A small contrastive audio-text model, trained from scratch: text encoder layers 8.
Rows from block 2 of the audio encoder of a small contrastive audio-text model, named by matrix and row number. Rows with one number within an expert belong to one neuron, the router's apart. Each number is 50 + 15 x the weight over its row's rms, rounded and kept within 0 to 99. All counts start at 0.
After each expert's rows are labels from the 100 clips, of 14976, where the router gives the expert most weight on average: "responds to" is what is common among them. Only what is clearly more common there than usual is listed. The data: melodies that start on their tonic, played by one synthesised instrument.
# router: router (encoder.blocks.2.mlp.router.weight, 8x256), inputs 0-127
# gate: expert gate (encoder.blocks.2.mlp.gate, 8x256x256), inputs 0-127
# up: expert up (encoder.blocks.2.mlp.up, 8x256x256), inputs 0-127
# down: expert down (encoder.blocks.2.mlp.down, 8x256x256, transposed), outputs 0-127

# expert 6
router.6:53 43 34 64 38 45 23 63 40 80 35 27 48 41 73 64 59 42 66 77 47 63 18 35 32 83 50 63 50 49 55 49 55 61 56 54 54 16 67 33 88 30 39 63 53 55 60 52 67 48 45 76 48 43 50 63 28 36 37 66 57 55 63 30 39 48 54 74 24 38 76 70 62 43 35 35 42 28 50 55 29 59 40 51 51 73 42 58 18 43 73 46 35 65 66 65 56 49 58 40 78 58 36 40 41 37 31 17 38 28 82 37 44 55 41 34 40 47 45 49 66 28 47 52 50 64 24 57
gate.8:76 45 59 33 49 62 72 40 76 58 32 49 60 53 48 59 75 64 70 58 42 32 49 42 50 21 36 49 56 70 35 84 62 55 60 69 65 60 70 33 61 78 76 52 46 54 70 41 49 42 63 32 37 50 54 26 66 31 55 52 37 62 65 48 25 59 34 52 59 66 37 28 72 53 56 40 38 45 55 47 39 52 61 55 50 34 47 62 49 28 19 46 71 63 27 22 43 64 42 61 56 71 71 22 51 33 46 58 40 58 58 63 45 40 55 75 59 41 44 36 28 16 69 55 60 50 48 66
up.8:35 49 82 66 49 35 88 57 61 63 38 72 67 61 36 63 51 66 30 36 29 56 70 68 33 39 61 47 79 67 68 76 61 79 43 37 36 35 62 42 67 74 47 56 39 70 40 32 56 29 47 71 49 23 36 58 24 35 52 41 36 67 47 44 43 70 85 47 54 24 28 47 37 48 25 56 57 48 73 68 44 83 57 54 51 49 42 63 63 50 71 65 42 48 45 50 60 42 33 49 64 32 45 65 64 36 70 44 22 41 68 58 40 40 18 40 44 36 57 62 56 40 61 54 52 81 45 28
down.8:55 46 22 54 32 48 68 88 49 56 44 44 22 38 57 32 43 43 51 56 37 65 20 51 41 41 47 46 75 49 64 49 57 39 49 49 39 59 49 54 32 36 72 42 41 56 69 32 50 70 54 64 55 55 54 69 52 26 49 46 41 59 72 22 48 66 73 45 28 68 69 47 58 25 57 60 26 43 79 48 56 52 79 73 47 47 42 47 51 57 51 81 63 60 62 22 25 34 52 54 50 54 66 29 54 41 57 45 69 70 61 71 75 48 66 38 50 36 29 29 88 68 46 47 72 53 52 53
responds to: the note G; tonic: G

# expert 1
router.1:45 35 66 67 71 57 58 63 52 40 36 27 22 53 44 49 70 45 72 41 25 23 51 60 57 47 71 73 33 29 77 38 41 34 80 30 47 60 44 54 62 58 57 19 38 20 51 55 50 50 27 51 62 26 29 53 47 69 72 26 53 43 20 66 47 23 54 66 51 38 49 31 50 41 32 30 53 79 21 40 37 35 44 36 49 42 45 74 57 59 34 48 59 62 37 69 63 31 41 33 40 33 58 55 55 37 60 42 74 50 55 52 41 54 32 35 35 56 40 42 74 57 40 16 55 25 56 38
gate.0:67 21 35 58 56 79 64 51 25 44 73 48 48 25 52 49 52 51 22 41 62 15 43 49 44 22 25 45 49 44 53 54 62 51 53 62 48 11 60 44 77 57 35 43 38 68 52 64 59 50 45 36 31 26 42 65 74 48 38 62 41 49 17 51 49 40 41 54 50 52 26 47 32 63 45 65 76 30 66 49 43 46 53 35 45 31 60 32 47 78 54 48 70 35 46 06 53 58 68 50 41 52 44 57 64 54 41 39 80 65 59 99 59 50 55 67 71 49 77 58 52 48 45 68 64 19 64 27
up.0:47 70 37 32 40 59 47 42 39 51 53 18 34 75 52 32 66 74 61 41 21 39 45 60 54 43 45 75 65 58 56 67 38 27 57 80 41 46 62 43 85 81 55 63 39 68 10 48 68 29 64 76 95 38 41 22 36 23 44 52 52 39 63 27 42 66 39 51 61 39 53 56 65 55 46 52 68 54 59 49 65 43 44 34 28 27 73 28 68 73 40 54 68 52 40 24 44 51 55 52 25 56 36 46 14 46 57 62 48 70 61 21 42 54 44 77 30 32 54 37 58 42 42 54 32 58 55 77
down.0:62 73 54 48 50 52 51 52 40 48 52 35 55 56 55 42 40 46 44 73 75 35 53 68 37 55 46 56 41 59 62 39 45 39 43 30 26 13 46 34 57 60 52 51 62 41 15 47 37 38 20 16 77 38 44 63 77 71 36 23 46 44 49 65 68 59 00 64 65 78 38 62 42 27 45 61 42 58 71 42 50 44 33 44 46 26 44 75 34 63 53 26 32 34 56 67 63 37 37 80 81 12 59 46 48 53 41 52 39 46 57 48 53 35 73 46 71 75 49 63 56 42 47 44 38 71 65 48
responds to: bass guitar-like

# expert 5
router.5:64 34 51 38 61 45 51 40 41 37 61 69 85 12 47 60 41 47 47 42 43 34 37 30 46 45 86 37 80 49 49 31 67 74 53 44 38 45 49 69 40 40 35 43 41 51 47 66 32 55 48 47 23 41 51 52 64 52 34 51 16 48 45 24 71 48 67 45 43 27 36 56 48 46 38 32 32 35 62 49 16 90 42 40 48 57 75 20 39 43 60 62 46 29 54 51 55 55 86 53 59 58 54 29 43 59 29 55 44 53 73 53 56 48 67 49 44 48 49 60 49 31 57 73 46 41 64 48
gate.0:86 30 69 41 20 27 39 43 61 49 69 67 28 79 64 78 64 67 37 44 73 59 70 81 43 18 42 39 34 47 53 63 56 39 57 39 47 39 47 45 28 33 64 79 38 64 47 40 51 59 45 36 50 47 50 45 44 46 38 53 26 52 75 49 49 33 55 64 76 52 43 66 59 41 63 53 62 43 51 45 65 27 55 54 41 47 45 70 45 36 63 62 45 54 38 61 49 60 23 49 58 42 50 63 26 69 56 44 70 35 11 33 47 39 53 73 50 77 59 65 62 58 40 40 36 32 71 52
up.0:30 67 52 68 60 74 72 50 26 39 84 56 25 57 47 34 54 42 55 81 47 68 48 77 64 37 45 54 53 30 37 47 43 39 45 26 57 82 64 26 37 46 50 47 40 44 62 65 13 58 57 46 79 35 60 51 61 43 60 42 66 47 58 55 38 54 53 60 40 40 24 73 64 54 54 56 69 53 51 49 73 48 52 49 48 22 56 64 44 58 52 86 38 53 53 40 40 57 69 25 52 59 41 35 34 67 67 49 56 43 67 30 56 68 90 26 42 55 34 54 47 67 60 67 44 37 49 51
down.0:56 45 49 56 56 26 54 47 41 72 45 61 49 49 60 79 28 13 41 45 50 44 41 09 63 42 59 67 61 43 36 69 35 50 50 41 40 66 48 75 71 48 61 62 65 72 62 39 55 59 48 56 65 36 38 79 62 63 44 36 61 43 56 59 38 49 51 52 82 39 15 55 54 28 71 38 32 36 62 75 60 42 60 39 30 49 63 76 42 50 57 39 46 59 58 53 62 57 81 53 63 62 40 81 55 62 55 57 66 37 63 41 64 79 34 40 44 52 94 43 38 17 37 59 66 49 36 53
responds to: staccato; pace: slow; quiet level

# expert 3
router.3:64 68 50 61 40 41 50 30 36 40 37 31 44 32 40 53 54 46 44 35 45 42 39 34 40 49 22 59 57 50 51 44 43 49 35 51 56 31 40 45 34 68 59 26 53 46 54 28 27 20 65 49 65 78 42 32 39 30 52 43 54 42 68 39 42 49 60 82 36 80 48 86 58 49 69 40 41 71 45 66 54 47 61 56 78 50 38 39 32 47 48 52 27 32 56 27 37 45 33 32 34 37 49 57 37 35 58 67 46 61 40 48 60 51 50 64 36 58 60 57 43 31 58 56 39 46 62 27
gate.0:51 65 53 25 99 43 42 39 73 47 70 76 64 35 62 23 58 50 23 51 53 40 53 38 20 33 30 65 51 74 57 43 68 76 40 24 76 25 45 51 73 61 39 37 66 42 35 39 60 68 58 51 46 24 67 52 64 41 51 39 30 63 05 35 86 45 76 74 44 52 49 47 58 66 50 69 56 40 42 49 51 62 37 41 75 55 45 34 28 24 75 65 49 69 33 66 31 50 49 30 64 47 51 36 22 48 35 41 43 68 62 26 31 52 29 52 60 39 65 16 26 34 31 45 51 54 27 43
up.0:34 47 33 45 56 51 65 56 50 48 38 94 48 33 53 34 52 86 38 54 43 30 38 52 31 56 03 68 46 58 76 62 59 79 48 33 29 50 60 54 71 43 26 47 48 52 27 63 44 46 38 40 82 51 37 48 36 37 61 29 35 17 45 53 62 66 21 39 52 49 52 55 55 46 18 47 54 47 53 40 44 47 35 31 57 21 39 59 56 43 65 40 58 69 63 40 60 53 79 45 49 47 59 62 31 50 36 28 61 64 46 36 26 55 37 19 50 49 42 67 50 48 35 26 40 74 71 65
down.0:63 46 56 29 42 34 48 76 58 38 64 64 39 65 14 54 76 46 57 49 80 59 59 48 39 33 21 46 60 56 48 62 53 50 49 43 67 40 99 48 26 37 69 43 57 33 53 52 55 67 50 31 54 51 32 32 53 39 47 44 42 51 38 40 37 56 63 48 70 56 61 19 62 65 58 62 42 61 52 50 27 51 56 08 55 23 46 48 43 65 56 58 43 51 54 32 21 51 60 41 70 58 38 48 71 59 54 19 60 36 36 45 48 49 69 71 41 64 41 58 85 58 46 73 56 51 40 58
responds to: the note F#; tonic: F#

# expert 7
router.7:52 65 43 33 26 65 41 11 58 40 18 48 59 10 25 62 39 67 49 67 64 44 53 83 61 41 34 66 48 39 45 67 51 39 32 71 60 62 30 47 70 27 43 68 50 67 47 56 44 61 64 47 41 55 21 33 42 51 44 36 75 44 50 90 36 54 51 50 54 56 48 66 41 57 36 59 57 23 58 24 50 59 53 36 57 46 53 53 63 58 39 51 61 51 61 30 31 97 46 48 33 45 33 26 56 36 53 46 78 44 49 65 40 46 45 63 42 51 47 54 48 57 79 68 57 31 50 36
gate.8:59 58 36 58 59 31 80 39 44 45 66 69 48 75 47 94 62 49 74 64 47 89 63 52 73 37 46 51 59 81 51 75 41 59 46 62 56 46 23 50 66 52 50 71 61 66 45 70 35 58 60 84 47 53 41 56 74 46 59 52 47 63 60 53 42 39 43 52 54 57 23 37 49 24 60 29 16 67 49 68 51 42 64 48 35 45 51 58 26 64 39 81 55 44 28 51 57 44 50 55 79 37 66 30 52 45 68 25 58 57 50 54 52 17 82 45 39 42 49 42 27 50 13 55 30 86 76 43
up.8:57 39 45 55 45 19 17 30 38 61 53 42 48 64 39 50 50 28 60 67 50 42 58 12 46 73 48 37 63 73 76 31 59 80 40 68 55 71 43 13 70 53 36 32 45 32 50 68 22 71 48 60 77 71 77 48 44 61 75 77 53 57 14 57 41 43 43 63 85 45 49 74 72 43 59 48 38 37 26 37 26 36 44 50 52 38 67 61 67 41 53 62 56 70 50 75 66 57 36 62 53 62 61 57 60 26 48 67 48 52 45 69 49 39 27 52 31 74 47 59 78 58 50 54 56 38 68 55
down.8:35 44 62 56 64 57 50 71 50 39 51 51 48 37 13 32 97 35 73 36 21 63 81 66 61 56 95 57 64 58 44 32 33 39 45 56 55 59 56 35 64 50 61 42 46 42 68 49 57 45 68 36 47 49 38 57 79 59 31 44 53 59 35 59 39 46 33 35 48 58 89 75 63 50 28 49 46 70 36 47 54 38 43 38 30 15 68 07 29 59 58 53 53 50 32 36 57 70 67 42 65 62 79 66 27 55 42 58 57 45 53 24 51 49 15 61 59 34 70 67 46 42 69 35 61 59 78 69
responds to: the note G#; tonic: G#; flute-like; tonic: A

# expert 4
router.4:55 45 53 41 41 26 64 35 72 49 10 85 40 49 45 40 43 54 42 42 54 66 60 66 38 77 31 50 34 38 51 45 60 70 47 82 72 59 51 53 55 60 62 57 62 59 27 58 27 70 66 52 60 41 42 56 57 37 38 32 39 38 45 40 39 66 47 63 85 96 56 20 53 41 48 42 56 35 37 51 64 52 69 57 78 15 35 50 69 59 61 69 69 60 20 52 56 60 44 60 49 20 69 42 73 45 30 60 51 62 30 72 49 31 67 58 55 54 41 48 38 40 50 58 47 57 30 47
gate.0:25 64 36 43 73 38 66 32 55 57 69 72 66 56 61 63 49 55 23 58 40 49 76 40 28 31 39 39 38 58 41 34 62 60 70 58 72 41 50 65 41 32 62 52 60 38 37 54 66 50 44 32 41 56 47 69 70 44 36 36 43 33 25 47 52 44 60 62 71 17 41 45 54 59 13 30 57 49 83 40 70 64 61 57 23 59 46 63 50 50 55 31 40 55 37 50 60 39 72 47 56 44 65 54 57 27 43 42 60 26 55 46 47 31 63 49 42 44 37 62 58 63 51 79 52 69 61 62
up.0:82 47 57 59 47 48 64 42 18 61 63 59 57 56 50 50 64 70 66 43 34 36 39 66 28 44 44 62 42 52 43 48 33 53 43 38 44 52 37 54 43 83 49 51 44 58 72 32 49 39 27 60 68 33 47 61 60 45 70 66 65 52 78 44 31 40 81 58 91 36 35 67 49 59 60 45 72 54 35 65 76 12 64 16 55 63 53 61 61 96 58 34 66 56 73 53 50 58 53 75 86 72 47 50 49 49 66 66 51 58 43 79 49 31 26 18 74 74 48 60 48 62 49 73 65 53 53 39
down.0:61 48 04 28 46 46 66 49 53 51 71 54 48 62 60 47 42 69 52 43 59 38 50 48 15 24 24 68 44 54 55 54 52 43 62 47 57 28 27 46 27 64 55 74 28 65 31 65 48 55 50 48 66 42 47 79 36 44 46 38 35 38 41 23 65 39 32 57 56 57 52 29 48 49 76 80 47 32 37 41 77 39 83 62 59 50 63 59 35 24 23 62 62 40 07 57 38 51 66 43 40 46 44 68 80 25 54 47 58 55 58 46 49 43 54 40 13 43 77 42 50 59 52 50 53 71 56 48
responds to: the note C#; the note C; tonic: C#; tonic: C

# expert 0
router.0:62 58 61 43 38 68 73 51 50 45 19 39 63 68 49 67 47 52 63 46 28 21 60 30 47 58 26 77 57 71 69 54 55 33 45 41 44 90 42 55 39 67 32 72 26 43 39 77 54 49 47 49 49 55 41 34 51 42 28 47 55 97 49 75 52 18 29 43 48 63 38 46 52 57 42 59 52 88 57 52 59 53 56 64 43 48 47 39 38 46 57 38 73 62 50 38 53 31 38 65 91 77 52 40 74 59 60 48 45 56 51 31 46 57 71 57 57 60 54 58 49 87 81 75 28 29 48 47
gate.8:58 61 32 46 45 65 59 49 55 65 28 66 42 56 59 50 60 40 56 48 34 51 78 43 44 62 62 52 40 60 61 33 83 54 69 56 65 36 38 42 46 49 54 52 46 77 72 73 49 43 36 64 31 08 44 58 46 59 77 75 75 34 40 43 84 67 52 59 45 30 56 47 47 56 46 31 45 65 81 55 83 49 68 56 39 19 55 61 70 50 46 56 64 52 41 81 68 48 36 62 63 35 39 59 40 43 52 47 68 60 50 66 44 62 54 47 27 46 71 62 51 50 36 55 42 19 47 58
up.8:35 66 38 44 69 49 23 27 55 34 51 56 72 50 49 45 64 64 28 71 42 62 31 38 38 57 73 42 32 53 29 73 31 53 55 34 68 51 22 46 58 40 70 63 44 60 52 66 26 51 44 49 01 73 49 72 49 19 46 44 59 19 34 17 52 52 31 88 33 24 68 53 64 46 48 62 38 43 22 42 57 71 31 43 41 17 43 30 63 63 63 18 26 82 56 46 61 48 37 61 48 28 41 27 60 37 66 65 55 43 53 62 63 67 42 65 45 84 76 50 39 62 52 70 63 46 51 43
down.8:72 16 48 49 38 59 61 43 49 37 82 12 44 34 47 50 56 54 26 37 70 68 64 38 48 60 35 57 49 71 45 22 75 34 69 51 71 53 34 40 45 70 84 46 68 37 42 38 54 44 49 56 62 58 67 37 55 78 76 48 70 47 43 66 61 43 51 49 48 36 40 42 39 47 48 49 53 53 59 68 55 50 51 37 11 59 28 65 35 51 78 80 40 61 54 74 66 67 48 58 56 50 68 44 50 59 58 46 31 64 59 63 47 53 47 54 64 69 60 44 70 64 36 50 49 56 39 65
responds to: the note D; tonic: D; the note A

# expert 2
router.2:51 17 52 56 30 30 56 68 40 64 67 36 55 74 69 27 63 36 36 59 45 73 36 93 43 41 48 56 39 51 49 33 53 63 87 73 66 53 43 58 50 38 51 67 54 55 64 32 46 36 69 39 61 31 74 20 34 64 42 55 56 39 53 58 38 90 40 43 42 37 67 42 22 37 63 50 80 24 61 21 54 48 38 41 47 50 43 67 69 48 53 60 20 25 45 44 47 45 70 76 50 48 43 19 41 52 53 49 35 69 26 53 28 43 58 51 54 42 59 56 70 52 58 53 20 30 40 57
gate.8:34 63 53 36 31 32 83 59 31 60 61 68 66 42 52 40 44 41 51 83 32 55 54 74 35 36 72 62 46 46 48 42 45 28 49 49 61 52 33 27 77 41 59 45 63 43 53 76 42 49 47 58 38 58 68 64 67 32 64 70 64 63 41 55 68 55 34 52 64 38 38 58 40 33 39 18 70 67 58 37 53 49 49 66 52 50 29 47 66 66 53 47 54 59 60 38 50 49 39 55 41 57 51 35 48 58 62 63 70 31 54 38 37 73 41 59 47 49 61 58 48 45 50 73 57 68 38 72
up.8:44 53 69 42 68 51 45 58 31 47 43 33 66 41 60 73 26 79 43 33 72 41 26 45 29 66 26 67 52 20 37 58 33 54 38 47 62 67 97 77 52 75 45 49 66 43 58 62 65 57 35 83 40 98 50 72 59 20 73 62 61 61 68 57 56 64 52 59 93 43 76 38 50 51 49 48 71 24 44 96 76 72 59 53 59 55 49 50 45 44 32 54 47 78 84 59 70 49 41 60 39 69 41 83 34 69 67 70 60 32 42 45 41 25 51 42 56 67 69 67 61 60 60 60 63 59 38 41
down.8:53 46 83 63 28 42 50 63 34 51 16 49 50 21 57 35 61 55 47 60 29 28 59 42 54 56 37 60 64 38 50 51 29 74 71 48 40 61 55 59 56 44 25 79 68 15 24 38 48 50 28 55 61 51 69 37 63 68 59 29 44 54 41 42 44 32 21 44 54 53 70 76 42 52 43 41 52 34 69 45 51 51 53 28 24 44 45 35 48 42 50 51 55 48 45 33 52 43 37 40 37 38 48 38 29 46 41 63 64 10 46 43 63 73 75 48 48 42 59 31 70 57 56 51 41 61 61 59
responds to: the note F; the note A; the note E; tonic: A